config.yaml
encoder_arch: "resnet"
model: "model that predicts nearness at each pixel"
dataset: "rendered scenes of toy objects such as cars, trees, mugs and chairs"
train_examples: 48750
image_size: 64
crop_scale_min: 1
horizontal_flip: false
translate: 0.12
color_jitter: 0.1
encoder_norm: "batchnorm"
encoder_activation: "silu"
encoder_drop_path: 0.05
encoder_depths: [2, 2, 4, 2]
encoder_kernel_size: 3
encoder_stem: "single"
encoder_avg_pool_shortcut: true
encoder_widths: [80, 112, 176, 256]
decoder_norm: "batchnorm"
decoder_activation: "gelu"
decoder_widths: [32, 32, 64, 128]
decoder_blocks_per_level: 2
decoder_block: "sep"
decoder_attention: false
decoder_upsampling: "nearest_conv"
loss: "l1"
targets: "nearness"
init: "orthogonal"
residual_init: "none"
optimizer: "soap"
beta2: 0.99
lr: 0.0013
beta1: 0.95
shampoo_beta: 0.99
eps: 1e-08
precondition_frequency: 10
max_precond_dim: 1024
merge_dims: true
one_sided: true
adamw_lr_other_params: 0.0021
steps: 5600
batch_size: 256
epochs: 29.4
lr_schedule: "cosine"
final_lr_fraction: 0
warmup_steps: 280
weight_decay: 0.0
adamw_weight_decay_other_params: 0
Rows from block 9 of the encoder, named by matrix and row number. Rows with one number belong to one channel. Each number is 128 + 32 x the weight over its row's rms, rounded and kept within 0 to 255. All counts start at 0. Numbers have three digits each. After the name is the row's rms in percent of the matrix's.
# convs0: first 3x3 conv (encoder.blocks.9.convs.0.weight, 256x256x3x3), inputs 10-19, a 3x3 kernel for each
# convs1: second 3x3 conv (encoder.blocks.9.convs.1.weight, 256x256x3x3, transposed), outputs 10-19, a 3x3 kernel for each
convs0.51 094:129146109097099118157173117148193137118128065116147153163163112161073166172118091133135084134115156193129118075169150114144147205126109121118146138164062170071101105130211156113075097162142106086153116114165133106102104138123199117100123111144118114139159091154127129117
convs1.51 101:177147087132120146147116110081220112080121083151161111115141112138100087120080109109097120099176107085112124100121107113114095205053206135116095131166148120119115121108084126138141101098123126086153128169113105062161143093145117133062133098162113129128131128093068170096
convs0.52 105:115083157147063159159138147180088143061123110114186112119153135126071141090208131151085097130151153122142178147151130128107095072149136109171096089126117083128117146113091117182113139066128140118143175127141127179144205110081103132142128121146133159137178101118102163157
convs1.52 104:130162164113146151087161180078118110111155100084146121096130151061174113102146167096096112157141112056154115107137123133153072179119111178157140064162147086184135118124086097101112132156139096135079136162089103136077089141146139129136177153106146137129050140125138140135
convs0.53 096:093071099157140135085152107067118149190084104083188138076119187154155098076147141115112169124146120137123119110097116093105142139119136137140130120124130065193165124183095083084162143129106145162144145098160076117185147105127142152142090124121119160116151172108108181159
convs1.53 101:098164090121132166128145165139089144167179100153158098144150134076123118126139162098127113159148109153111148121100076109173146155134121156085237068218115128152131130179131151105105128147134140119132130169114185111108117098127156106082134185148177144089145089137135119130
convs0.54 101:120125143128153050151088148099172131154124139112090127129127136152139025123141157133136110149121122125134121083136096111125172152091120101100135108129149153169066093181128124105144139105159124119167134134095098203255124140130147123114151170088138130100092207120177128092
convs1.54 098:156130146143129098107099189079056147148185138111108120152104087116117075114138192181144133156083182140137104175115108113179160144125124123118131114123122090161152128113124174143119129102172132075099196186120125100159164146066137255126127118148120128124164115114204081126
convs0.55 106:151131142141201130120117129093139128130151145115120142102129149104145155135086125150133101134094147110121144181139099130113181051144148139126146118171190089128188130155122133097191124131096127071158156135168129182121145118118095117152119153089105035157064121215128115126
convs1.55 106:133152143105103134166105117064105149088127120108114123111132130074101102115080186122138211090152112133118105134101068164112107141129105096137125102131166150091123109096103111140166180135152129159100059124140094131153147170075097159121083173121168155127116147183149155140
convs0.56 099:154072147097150109130118119111139192171128101149089140152113102169083116169097121092178135114138071098155107168139079187121101117126203214115101160146134109118149101128080127133096101166150185136123121119107127101189159111087109133164149134098126101150093119108161091174
convs1.56 098:119119138159173118177124093134084085132120103134108123107131096099176174191160112083093180126148150056190141133106099176152099124145149126150168134107096156136117104138198127126134148121099128099124150110138193151086074142075144105132091115113098097153127136137103135077
convs0.57 097:170153131114138178104163118159124126106146190086166140100115111111158099114145163096181127144141078088090140098161173144138065138115132099111163097106176085096088118109076120131140139114131063155181141178148187138138116143118117110144122088114109119113082147141138137105
convs1.57 100:165129122042158158129041146163178125099086109124116114085096165123153124141162166134122174153156146147119133188100150114109103086178162120163156067143152150107198125144055121080157174166116143135166110173109135165054101090131112112096130166142124093126180163177130089100
convs0.58 102:110162130127131114121150124111160129157174108191109099161154095137046175135135072089136142113112115125087161163135115097158141164122079162112086132101077117120102141104117085134160136138062128099179120086125086179133100139180093105119134093147116094161097129141131091078
convs1.58 102:132172058158200129105122077150143095050104125131134108213126090099125101172118068103188082171092162084118145150166110138097106125074142134166063078138156165104127119128117106142129089142110108102101055122171169089107102155185137100062073138181159093150111113131111169085
convs0.59 095:103121074170117134133089122209117102125104132166130198113135161160122130107090183106121155132121144164128100185146139141114048169087163126145073096108137120142122177115097042138167170089126134127117167135147119174137125150115094124132148135093166104145211099147101161160
convs1.59 100:113157112173119162114134126179147088080075123138122069121103117069132169133135046165116125131122139080186038091115147129135082175086164146128141109117121110187110093087104158134104111134117112098176101095196185177079138147156145093091159173132119196119119131144175124106
convs0.60 099:118118147161142134105087138099164082136156082147088063153131071100173126145076129122129159116127112105125116158179071141146150125084144164104100095133143130086140084162136138141143144138102119083129133096143129130077112126134163095185118106100202077150109152119164114132
convs1.60 095:163110166068150143183092132108147147115084118142096141122101176105112132188180073134104148116155096145111139147142126163113113198097108114179158062153109164134187141129152155135145135129155141138123146102079144114111142141099139110089104160162119148130103154117104141078
convs0.61 111:156157092129157103147097161082206150149114136087173155090140119088215109193130082112118127136110125118147145073174166157124115113081172112157109140132054127149125130145108105120122148135148152170094155090099180108141150105144127119115095172151076150144091077172108144126
convs1.61 099:082148120069180183110099130109145157110079145104127127182153110124082118133133114119183113162072106154146107144132151144125120102156106095099061101120118076121149133138163103153123109118166105085122133119153151113100147068156122183141128114148148127142121140135151131121
convs0.62 094:093140105105131174144082080121163132146111069126107134181095082156077098147112192123100168159150121099140096147116107155135160096135119141115155085154124138075132082133144148100107099151141168071099142132111159135085080127164127144155121121087147071123133127086205106060
convs1.62 099:134145203098187084098142192095095133135132127129106119125118132108150128153137086115137164096129108104170124063163090204086142174167113109231136122098174127168121098078183160122132142152065188179077105077133098170119100104061154122122119140147140047133126122136165082105
convs0.63 104:129167094110137077161051164183135125177130112159154102140123088163121081179120104129127125082101119139152109153173106189125105127135141139100155145102150121098132099175119111076120129106146157186110116092161088145120127151080142066087120130119132093098157083115118144071
convs1.63 100:121101145152104118144135082074127080142073155124124159157094120135146096213176174138177076141162086116127108138131156183085111094130107137084169130134156115161087138123174141134091086144120084144104094127107114160180140141162101135069116160118103115136159118119184117094
convs0.64 096:086142126140117117129128138117097187172119112098160151167107125157157104134080131138121113148118134076134212130161125172135125120111132102077164104134121162119138031106175194096146122120059131105155088115114155099159123148108120111130127137135180073090147088095183116117
convs1.64 099:156125133134124155167154108139110122114093119116154093100164164120124106136125121100150092098136175122053126126076157127131063099152179120106136156104167093172129138119147122092124132163139139123116128125144187208161077073135165147057140132211161156095133151127185102072
convs0.65 098:118172157092174140176106113129088135169140143170177116174119126141127113128111150146166085101124133153144110244095089191097161152134117133092179128116103057132128102120138085122127140107102155153138132159141127160120142142104108124138126120139063142087121116125174225150
convs1.65 097:149119099179080152144155081106049097144106122146135181126133125078181048228146181124097080090192130107144095197086148131099076135130125078095130178131150103139141142083156103179139108112071110123171084103146129120170145147079100115136109137086096098139217080107137137146
convs0.66 100:118104099166152098072083149138177118078095146083142199183151124064105139112140186099094189114154095136089140109111161128119101137112122221090140126152090076173102109133104156108172073107153113027131117170110140126113152100128129169128123119136136113138095177086140131129
convs1.66 104:135114117092164124108055084103120088138144111086098148133121126121120173145176085119165115125134181119149165109109112121097179121176160112121179158122122086109120169191124140101132159140098064162157129086223115126109095131169164107132102131079098157062153144058115144137
convs0.67 105:141110076148140168107114119111130110133148116142046204137159146077172117167089139143112107132063139151104105106120122145149136101117118158089131097122159137156128099144088123122108090066170161117147188030110071102118117163075147121136108127145139115112144110102119086137
convs1.67 107:138173146089127180182068102120126122137174113129106105097144135130098140098154154137120147078140147140126147193153152091150171121162035146158159135117117164162130176143173123129079103099131132064127141148078074115127071116129121186192140091138159165120151102143099119097
convs0.68 105:104107100095093237144158111152123131087118092207154110141103127054137097134190118081175112110145037131118174171112101136076161118105123117111118119159171163100156105134090105145133110145113124096129135127081136150108139124116113143127106109134082105157147143100184132090
convs1.68 100:199170115138149036167063125126098092153135102115137164095102108111104046134185176085113172117156128118083136110137140162126161131083137080149166139098111142128147156090169119143133166118148157138119149128105094125170184141123110118145080136144136127114168101149106131144
convs0.69 099:199124139078116084136165099171160104129102154112150080133109161088124129158149079083110166133142112114116129060143141163133151166062122142183148160068126119170141104138153131121153094074155108053204134143088129045095158065176125159099118153154145124170109100169194153109
convs1.69 099:152087143126176151085137091092142131140140149074136117126124099159129141137133137125110141151162101139114137192070130190115118045142218175148119137143113077095143111106125161135150078167064163143146146077165125110173155115151112132125101158162161073108176105150118151143
convs0.70 100:078166099121150118104122106111136151141162092171123097113157095180141121170145151058149119157127125150176111122152156200071075108139136146128167173111048098162144121113164168172118169131096130162081097127121089130138059113127140128131139150117080199136145138097120110167
convs1.70 098:111134160140137130123125179134134123070096101172130129168155114094134101200140117110137062122144141176150176144118151153068094106101171125085084132132130180141132118138094164151122071159123046171112121118157125120107151149138129180082121127094119145176116133110088142124
convs0.71 102:131101080118074158152068142149082094142115125167135130097082132108113118167143121089188133163061101078119127121137120122143077123135073111101099128154136113118105111045166141140115113123098098132179120156141126174149114143095118116126136100113065191120121140153119102119
convs1.71 105:096162130114115143109130085146060100151117142133202122143182080136114149125204168177071159123149122125189115137120140115125162123151076137143126128104141102159118121125160124137106108172136098144110128178069114096132009174080154116214169162139152108144131149157092107177
convs0.72 097:070154102125120142148137096150077147161103139122155077120132125159152105167066083107156102163116095112154149101097138154146126129109099198152137180141125156116142156083102109072145131131115107154126129158141102151116117077154135130107129127162131136160075101099125142143
convs1.72 098:133134107118181100148100196145138143102055141140152144177164088089118078153128140127106167083162133122178181141113128206102156080148157096127153134162087166087168144152144134167124114152103150086125172124144121144090097187060191088176092148122144127107134166100106141102
convs0.73 118:119125153096137144158145107141121066136176130163116118122129117141135152109127158105122096222084098146106163134106126133131101140138157099121102097164152122090150131160091137097152073098148174132109120137085170134100099145144139143086118097138146124139115159155122148103
convs1.73 106:104164191115074080133130145131169112134120163136130114145157144126083109118176149122110159169111132140158120133115095128126157088123147145156104140114080108120186109176100109108093163105152116106167129092159163083157074162132098128164128119078107163066145113087086082137
convs0.74 109:087154110080145130175098106130092149155144173166153092091146138141097169119170078097124127119095175115091133208108115075138152123144113159127115113098159123127108122148110064097184136129123062209164147126179145078137132107119138113101146131093134130134135197163155074073
convs1.74 103:141093107167082124167052121121104081117120095156107170141125106135192147130082120106151145106063148143105121145105122114203102165078133120082149151149136153089111130123089120155187155127127126118174166124094152087107108147129138143122137145153147124123052171148182087130
convs0.75 093:150164165139071107141111126137107120131105138155161077102135137162131129115150073151103125068125132093174114119122112130133106133117104141114122111166128102144110118110097148113152145121135156070131164130158137120105137121152100092174135163163108090121119108141149114144
convs1.75 099:153102107155123141139166068089126163117147085148126132139129150142159084099108138141160181107086085111134130101135057120112166165118142097164056154077073110139125171112101108168153123130106200063123107115187147115108151033107099146114140109134131174078110161167184161069
convs0.76 100:126140094120104196119143094121128135107174151119116156064113105168126139058123093150122127087136161144122161153125111111138114146120160124131087091175107118123159138073150167139047139091155155173184089122183162082078094086128157128095124166099128121094124140148092108089
convs1.76 097:098102120162093103169070125083168076113115188132134114111128108106151193091186101097141123152146154099134111179091124090141087148147109117117165160020127134088112131147079160119101183193136070184124101136099132108118167096189125137138138126136143170117132146165134115136
convs0.77 102:094147141106117121110129155124135126129112157120129129164146111094195155138122081106102152161123132091118160116133132149126114099115126128139134137182106130118133121102157149088163109125156125126157140144085101158154162138111149110102101094139178199040140130108185094132
convs1.77 100:127140147104168119126117138174133115096144136147190100111166171122132145140082092105136098156096124105138136148163139186146063158159172129158149125134106119107097144052173115169144116145137084089128159125098138169124185030120115149092103171138116144111173100120124103080
convs0.78 094:168110155092166191150108126115127134188149145124146119124158136111173137163154131120103135100077117090168188116152152200068123165074156121126130138138122121186064078149162128060084112106141134105094149156090077114141146114138045126144172150188060153135120072111092093160
convs1.78 098:165109158137157086185090143156065112056102112152139110111133106081098079197124121085115174072128106119135139206136122139113120092105091098157101155099147157157095092114102149130136127116092140126107127110120117143109121101114093093117090186117155159052135140166116142117
convs0.79 100:086107155169188102099120147107117133106137105136147144117096159134124119133107158150076150119124134160117126122101107122135174130112102122092118112117152103132132104152094162136120110133136112057121128137126128108097111150118106089133121131111111161199090225075129150148
convs1.79 104:153156104105104119095184107119153114142147111074146111124083136159163099131124134127114106125139168115166128121108185088100096142113085175176100130138146161148163121096120125133125078159108151124137174109075161148099131183128114091154146121111071190126054133137086167119
convs0.80 095:122140149099126133148104119134190117130083090130104158140089100131136098226087056153157164079092123124124150125163103147090115117134130173117103184152107106082137133176098109089138062141119199146105121094124095174139086163133116089183158121150162111070141081194172165103
convs1.80 098:125157135147156088149125102142111059125129146202138169131119129076181132187149070009164147158140179107118108082111168121147098155142137088141168057148121173045097127171143107107147184141135103088150155095151068149117102111115131144161129132172170179070128203087128114074
convs0.81 098:150086078177142097115119162112124164110126125116146090108161092114129138111092206153072162172123112122171189126116147167156108134156130107093161094121122090144144139110173141114093125129145078073121117094147091097167124070127102101117128133110187071150064214192152101072
convs1.81 096:129077166147133069146086188130148115159059098122189125085143118118126133109115139081113147104091184115095146069114115146112127157120153128106177135168094096140139105152160104121157155053108107181083087150084128103171099159103194140143088193108128138156109125113147110136
convs0.82 112:132046114190153117067107116153076180122142082096156135165103149119153104104169085093166092126041152149145083120130137116178101110134142132123099184122081120150161088169110109090103152113114113131099151113128125108152107115163086144130173116115103140097168111113097131140
convs1.82 104:164087166106199126137059189110126150085125141179131129116156136091098169168127106126067109097107117130118138098137080094110127147166111155059109146181094126151133148142132164126111145169116070126102082154160090181135145099160094136133091116141188101180098107144131132179
convs0.83 096:112110136131131161100116132082077141098134142159140151080117134122128181166120102155129094109147071152091166002101138199138143114095153182086132181105097159071138110110143135162094103140134062144134141118133128103194125153114138135099123130117096218150105085103211141145
convs1.83 104:076155180142106125067079174136078155136211086164100110114194126140105148156132136120165079184136157154136138107163111157126125061157148100179137146114122081160145119119070178133108096146098146142087167120070097105164097114124156149156142122132148181039113128075114118147
convs0.84 104:123169096094064137119106131128095134150227065069143096109116113091081133098128137161118151142142093149128055142122123098145156142162085146179164133082133144125102118160099185071124173109150168102141093182091120151150117104156125122114124144144104158097143111086177121130
convs1.84 102:075110141111139131131069136089088124124156119127139125132150175056104068175168170155127068156104118156196157130142165103153100108056147151114143130152124085160172120107127112196131164101156082148152167101100117115101050191174162170120158133150118132147133148161106078126
convs0.85 096:113091160138113086075147114124148173184059148102144165135119163149093164130108143092124126174131121129096133115108178113092157104094119158122123162119142091197115136091115114163119194070143114149115148123138064111103167113160119100134129138092131132193142104157077153141
convs1.85 098:131136131107061139178107130117178137061131126114126070105143121115095090163087114088139127147077140147179126180149140093104179075104121159089106153137099121105151128127090130122161084174077118105185125118189109132106099159123111155132105146178157062174125166129113172115
convs0.86 107:091146116119097134143051152110149056116144162104132124087142148138129082089152175134141156118095136122132137107123084135144112146071112114124136149115170117096182133148069113155153158106104172123146098126203087177147136117159143179111104138160186094084159046141110174165
convs1.86 100:120186187135081144109152083077126103139162143113126170093084103117152171098126166077101153094132128117122150167124132109178141124166071131183128119100113148166170130094109135123150164141119112086167038110174102134177138096133184130180118120156090101138115132101140177150
convs0.87 098:115094172159174106126137154111151122126077098152110140116167107130052172128119144138077109105129122111135137118098120129106112111162135133138123107109113190138148149170112112114114090182084139060115114164089120125129110116132127145149170151133136136106099177159150128103
convs1.87 104:162132139155095143088168108155141150164105099108081153116105204086163110151131122105114158098098163199139089154172159125113148098125106119169138133140135171118108097203099130106149125136124158106136182066110122165139117155021088127119107173209175210121115128127144131111
convs0.88 109:101143117054127102185074148157135108114097136150083117131153074148073161170154106083117167165102107082163109191130103142120132103126162142142115095107107074124142158151140083131153133121101090184140152101065150132172120144132122151103124118118122116130110177093135136094
convs1.88 112:127084120107145141118127143162158093116115122159130150114082145081136118140181160125167131141148126098128098127093195155141146147125132113152138114158126126120173153107115156153205113119131082055079111143156121113090124120081104133105116162177128128164111100144098105147
convs0.89 103:100186104146105159132089117082134120125171148113117162110145115130136153109176155187072094108181127134129073075096184131114142131079181122134086125109113102161089156102170082153115109117138118139115140172166156121176156102089124186170098115095131134084102123164186117207
convs1.89 098:114103146144127112145151044187042069148148121118132099099142096115140126104122150139131091154099125162094128139066145114082163088207117123097133107126119104165144107114107089123113126154167118130120168046119148199112114128098103145144137143112088121157153135127135177085
convs0.90 097:147110158038170102154132138144152164215118069110125129147159113127107141128164154154141128095154113114137112151127108169130093101107140098100149138091130137136093169129122082157157129118139128132151156155079124096155129109150137125147111080143102130155150129144123142147
convs1.90 099:119111135153102163110104104128088138208123097053103125147149125106124120145143120085180105128099125074096111175155128141109148102113110124121135148155104125123118117132153112135123164152070161161125114073170144151139150101147178106075101166092193155118129153173149121178
convs0.91 110:153104148127076230093163103108120128108125140148106114147116128126089176091180082064158138090212048120117126126097127103112148155123101134129140078149129132165074170134138122167119094091157115107189118160089145113112144103159114116116166146125127100135121071118086139113
convs1.91 104:130136076099038158092103102067163161132113152120169103144128124085157123119147158139167130120130098163064121149155101148124139126161115152097112096121152146095127119166141142108086185137064124079107135091140065208158159130110186136113086175168166141154089142179122168127
convs0.92 093:048086146187195133062124101089143103159143126125142126113142098157121144114108122107081091184177204131095117133143127153095122072162124103150127132136131096124079103133130080151089165141130152180083115121182103119076092116184158109191141145102106117147153158161129139110
convs1.92 096:128052179143139066118135181129150132142123129120120115136192171075165077120126111123100144049062140093152122093120106178107109110136137151115062120134170141139104097120131153130073098144158145124118089137149163119147154131076107129167114106134127042215144108159147104144
convs0.93 087:122120123155142181133153097161171112127138152131161119141102106163123123090178200120100113126203142108079188151102175112134108076096153172136117112125145104102116091088144076100102191159112164147114132120155181142104128109124165138109079170125156167136081130075158105213
convs1.93 098:142102112186099090176103162080121153168100172141134113112114136110116090075167085073108161091142111126150146124140120200107125111152142173106145104154140147127055133078139166145095103144170183100135104153091155112143123064116137132101138167199101076108101150149161130098
convs0.94 097:161086145105133157129123144116115113125156090121143179135112175160121134068154155083202103187102133140148128165099123104143139105118155132120113069131140134182113133114137117149099128100146193136046091141094145173137123116140102143074106116152160083120118104214096162107
convs1.94 110:159148100087111182134133130058159084137111117156163118075123159126110163067132076091124154114160158145179066087169049157121179217160205129146165117147169081133141105126092129114121173151132139137174101119166130100086058194120163097101094217184131080090083158143131169091
convs0.95 096:149127085135079158159141136171088134089144150161109145131153097140120181110161166154166094118112167120154140175106097164105134172072132104112124068121187083132180152112063143193122107180107179131164077041135123152063144119136104162113115152079103149170113113089164170126
convs1.95 102:129142175069146136183118121087120070108106202154130097092123091115206134091129102101129170071176155119151134118108118135137093166129133177119189117149111079169126142110113147135144149124088128123156120121157191076129027130105170131057122142127129091147125117125120067149
convs0.96 100:057115136164119099138132138142127125247074116118163144149114098074146160110149145110136113134124129166122060162141101146123105118118148160133105149073174159107179158145090071151128130159098147203100204101081093070161114123080079126174151099120183056105114108141094155116
convs1.96 098:118080179142157091124082151079110129098105087140087130098131085129129155116158106092138153109111138125126163065128123116087102164128103136089169141201098138124124122107134140072163131139114118150117121082127131166092107098123122094135126136126133136072149113201138063144
convs0.97 083:176129188139114122105121155132178135102072124142181155105118166184133154138092057144141156124081174129154135128111179148120106146167120146194118104090125134143131130147139120120067138142168148131130153089151172188105121092129137153162132078118148137167155135171133149152
convs1.97 094:122148147114100159142135102051059167175138078134115115092157097150119138067072085058150117127121117110086086092090103143122112160161184096137124165154130096081095113099099129142107130108107152123150140109113122126154100141126105099091094131137132055076126156088159082132
convs0.98 103:114073160186085121087092147165110108084118174104169129112153111185147117070112080111082172133150085104169144144102146122109139131153087126106087075156129144110120166088147163123142172141098099100096114148125161219132116136080115139113116088106141084121121121168142101107
convs1.98 097:098134141181151084082121113154161148130089090114134136115075127127133136152107094162108156158152150142191062124162120115141180145113167116085134092114127115143122140151095150071112145169153139133110104116153105111169151222116145042150067153122131158113150088106143166111
convs0.99 093:153135132168132101145129091077106121187166125110100146095092106106128147114136122098090141155172129114181079131125114177189128134120094131161088056184135148115041146148130063084166144111154118053121135137120096092140121120209088069140177152124135124098090177139168095150
convs1.99 100:128183091133051153142145133119153101092108129169152140125150183124118103138110150077131138085110117088119146137128076155061166090186177192123044109171129085108168129100115154096118107169125140166086100136158087166121110132112137128098149128111104123140135147125154107139
convs0.100 096:150149139124142086184107158119146136096111145158129114116120141132120120126215129090154114095139095152128138098118139163145113092121110090140098144136131148131115101139135073145116112100140157106175070094046122104107114150131115173107147141116174110128101173126061138193
convs1.100 102:134084169146101102144211077132130142140148060123182141117113087140095106114151157111136143107105117119084143173128164094138163129117044108139093190103095130164136134156113110137107155152134070116164105163170169111159094121142168136139119123152111057117187123131121172109
convs0.101 094:170135141055163154160094097102144182117131087143171136102168135093136220130131102143098165168137155145137105087117139221083133072185093143090129102160123106144154129150147163141082162103120105078106091147096101206095164100127112116120103157142062211133103143133099175139
convs1.101 098:157143113132108170153110108123089154145145076129114162134164070061167141158112121100161102067132143075135123132105097147112080158114126131136125130155174150157085070068096133124159115169086131088165107124120150116129126101134115121085136138137131110182124092164140111098
convs0.102 089:142131144126170120136154118104158137154131098124116168166159141122090171078099143169104119162147087083186065137113135114165128142127123121134132083141084119155153130105157107148085112186124106123076177093146124114101116107136139121138085136133142097155053074112064122116
convs1.102 102:181127096113142168144113205106156140122191100092155119109170154172097162070148114118159175149112184179147093121141081158122128172104122077128119214108143081132146138114154126142077150087197101074213102133152157084103138134159087119155096159105129136120133148088101162131
convs0.103 085:135103144148138149132188105178104152156144094163067161130108145191111139081113059188089170104132125117075139142140117110138124149125154156123123091107068113160155067088147141078209127159134102140122114150113067087126162131144142186152100108183115197149122101099093155139
convs1.103 103:142146125138133141097144121188110057211061113098115135176067037153152186112106152082185126131154127095105179156093129080136162170101141145093138153116119120127144088130146106110120141150119106099181171116119151131108088124129143065143122140128156122090150105125110168085
convs0.104 099:142058118153163130123097101103129164080181115158079141132100104105162068181112130088146150130137129135147134069150110172123122164114144145144122160079131106161136081162101134137125162147113083161114163128145081138143057102126099097138182140111135150135093151138155127076
convs1.104 101:157159117162129143179068090144113105090186148129152116134109114091124100161117164111129171121157113118130149213154108091158195072122094146174089131129116112149157118127164142128097112146118133109111150138096127111131173125091103135184129117103143125061160120145122157144
convs0.105 106:142165111061121129084178118155135100075071157122134179115146126166134061103131160141142164117128091144137155054160104134146142155119151120152107063142181099118148201112105139187115064126190149121149099074176139124106132116117150157131133127117096146095093084120083113128
convs1.105 103:110147145152124167138131103113145166138156156118143195136131129110132130110125163164141087126122116154108129128107115146169128121139093104144133096090132135087165135116125120145087117091150061129116121167169150101142148129129144153195141073126129163083158124129143107100
convs0.106 101:148135147119090112163107178137113110083162149138116126105120131156123109079135093102082142159119139084197127150129152084149105130110124123077179114115119128140147155152137124129116145125110111122157130114130123096105150135108162096144111148111172141178093128138119140066
convs1.106 101:118147148085072140148064097173111117079168126119155145071116076174119156093148139152138091171096139183101143116158174114094067098147130167102152123118160097111171163099119131163135147092177119141192086131087152162167088157133128174117108170146139149088133135144168081115
convs0.107 107:137145143108126109184110140119139124124152129152090135106159084137094133133114167180180032091151119079118129140164082112150155065145152100128127179107166131171122168129100061152137070134144130117115089046082105104106137174151089159114165136136104228169123159118126166176
convs1.107 103:124135145113047156091099158095159159155112087086159113157153152135126047167107153169177093139115127120136125164178169140080190091168108097145165123164115127072138128106126145173170106125099101157099142152162141117118140128103119138178089130136148159101136158124083093114
convs0.108 099:108166144218088141084158112077164135124122139139097135132104137159116098115088108079150151127115145206124121141098124124125124104150112137178080137124130109119086094101114111167109106082171109099098118073145133106103148135073106155095148133144178078179190118091097129083
convs1.108 091:125106160148099124114184104060145183126117077176137166129168162070186092090158079151108091058112124137106133097169071156098177118108155156151138157043135111168109124088180146171096108148150063157148114063198174085095112099075106176096198096154137161098126078110165141111
convs0.109 104:094138123145123110175127105093145160163167076119136118126157146136128106122125137101095151118177078137106174175125106070188121169143144119141083100134179135192110130131144147121112128074143113172105150113152142110074147105125095120087153083108196121122130208123097135122
convs1.109 102:132174134137109100134185101144155155115118126154095109146139107154098149060116098085164128095098117090131149143167073147101181134119110113099194140126125121138137126147147144127141141148151133141150095123131157113204063162135156092135091118136074149103098121140150124020
convs0.110 103:137080123106191096126112136106137105130074170127127157104135128140143133089128141139172063109135104148123105108131157149095117148104158129093131147113173139132137071094129111143166131121101110130062116112143170051151115119118122093107095123152106171120161087198097133120
convs1.110 102:096109160144142176132171092130145141139097099167145106079110107127134138124117133138181100161155137118054155068134131133094037142168126098170134076162109111184195141148078110098128126175141177064120150124129115220136123148154145167117146144146142207102045177155115107150
convs0.111 110:150159149064159150142095104158078108089144172134111101176138095163181140084132126130149101117119105148101122147141101129147154135148098153097094083187116140131101111160090157097134167129052117167109165137097085118098076159127114063141133134118087197105136165116104108133
convs1.111 098:103162105104116168134148121150141138133125104190121111145162144148110138136144096131163091178130118102163116140135139126158156160142156120162131139135130087087171201149132106106152122174119098130128136183066139157097166150103171159159097093171180147065129081123109111148
convs0.112 104:154132108135149104121105109125104152083149146128076145078172081130111126156133199121085066110158132121117087112122112143158065108112109162102156099120102129090127122131153107147097135114122112092106135083110131151158120083087116135157138131121099101149105121150107158116
convs1.112 100:150091095150132132086176130119139112146109129138133141158137142082078080201171211084158155064155111098094121174155073199185196094113198069127168147100147144135127153118054176147096107154124137118129123130126154136053049187097169130131088135125120113101148183056168183118
convs0.113 094:202131086112100108142136117121176109168073118159100134109093123113119098146092109125147102150128122152128113025154155127144139184102150137062138165118092168116082132133129159109108085100132184108147162093100075129222150136126147139118116122116137160108077095104136157108
convs1.113 099:108159140154104103090166162102128134138112068121138113138176109144095129089120227124129138130205154171112132137093112126126105140138177174115138123138139114121140141131097112125101135080113087127142167122128116103196105128137093114138114168158153141132126145051136123168
convs0.114 102:140160107184066133098121154125084147115181119094147095093214140160104120135133103158094094133162128136114116136131121112103134153081139134101129122135095162085140115115174164106106162096147093047136168088116148163136131094135116099159132169076096155214134150102091101141
convs1.114 099:137097129104129087149135056144169108100113123136128133175131142125125118096152159177118105096112132100155097073146188074035171127125156111110146132119131120123157079160179127106118107164161120158163133135058183161133122169097101095093124105137110121038088135165102142136
convs0.115 091:119103110124099165124115091124074133161110140178138084140102127080136133130177113099064146126165167124220043137136127138115152130105140124175126126087132088125143129162124108103083136145156155106133080187079144114158148132101139116135180130105126157146076105050153135162
convs1.115 095:150082117110124120161130094148133147127128111163127143123122205126159089106148082130174128053078063099128155091143126184133096136120122161120080094099163096118112063152138183097135118146107141102164121133147134161112145099058116125151150178128137119096136086178137131129
convs0.116 112:127156082169119104081087112102076145167127124137138117131137165130134140145112167134112092147098144081118130127099159135099097144136081101102123130174110137115104120156117176093160073125124089131163072143107137116098062149135061152116130131106114154119135133100143154099
convs1.116 100:139173118090164121105126153148128128166114109112144101146114129129129122145159144159090077102154143121089124137152170093100146066146102184103110111110093110137205084114179112086138126071117075146172173102144142138149059194139161051086117120109122171135106154126135179100
convs0.117 100:110117117121147139199137076149100099151103082150084132219131082095083181148147030079149155147109106139045176127120114140103137153118114080142206115141101149108134084189151128121130127140125102198124141045160173077116081118144126160128139126136152164087111151182146145176
convs1.117 102:165149102194128066109168115172187098166111132123155147180120123106100114176151102125140141138127140056121186122109159119122074160072123128112149198131103094172143169112143135130129052083127110109140148131121122108065152133184066091122154105121096213076116126189039115169
convs0.118 095:138075123150112094088152090145131133112151119138106088128127148206125138117107172140117117099193098189121163136167098162151097083085133135156093160143118124143142178116140126090142101123128102117100135117114174112109168114153108106095131165178122138171182047103159158106
convs1.118 095:182170077132052133125163117088139139135115137135131116117081171101153113121141052064156083117144111119164123130155159195097114102149184154051109110107159116112131127139130145127135129129094075150156119109135179134142124128096149132183142193113096107105215154061115147094
convs0.119 108:110106158190060113098177117134127121116179090111147130155136131122174130143107113133156112094121090152044161152139138125145143131144089128146108112145117134121099132172123161093155124114137151168115128122161158102112155109180141153095115105118112135171112176098166158146
convs1.119 103:135166130137162181164038128153144151158102120114124096134096117117154162129113106164173106109173126068077139129130137116100124119099119192122091162105126112153138093066151097128128134138152167093163179068122096180133068209165149000068119132082137200105130161164130139108
convs0.120 108:224174149141118059063150115140123163098092180165117063146132155092121156112112124154162128113123107136106152110111164127121159136197052165086154136135101138090139119117132089105123098126157142062166104054110116137171107100135175139122103110162040153234102059140111115178
convs1.120 098:117134129104130133156056117139142166123115102114136110163172163145087128134128155116148161139151087142139139214080134135145165094139178153127141139096083111071154167134135109121122123119096111042176113129175135140099126142122111169102129111115165148096113166142129156136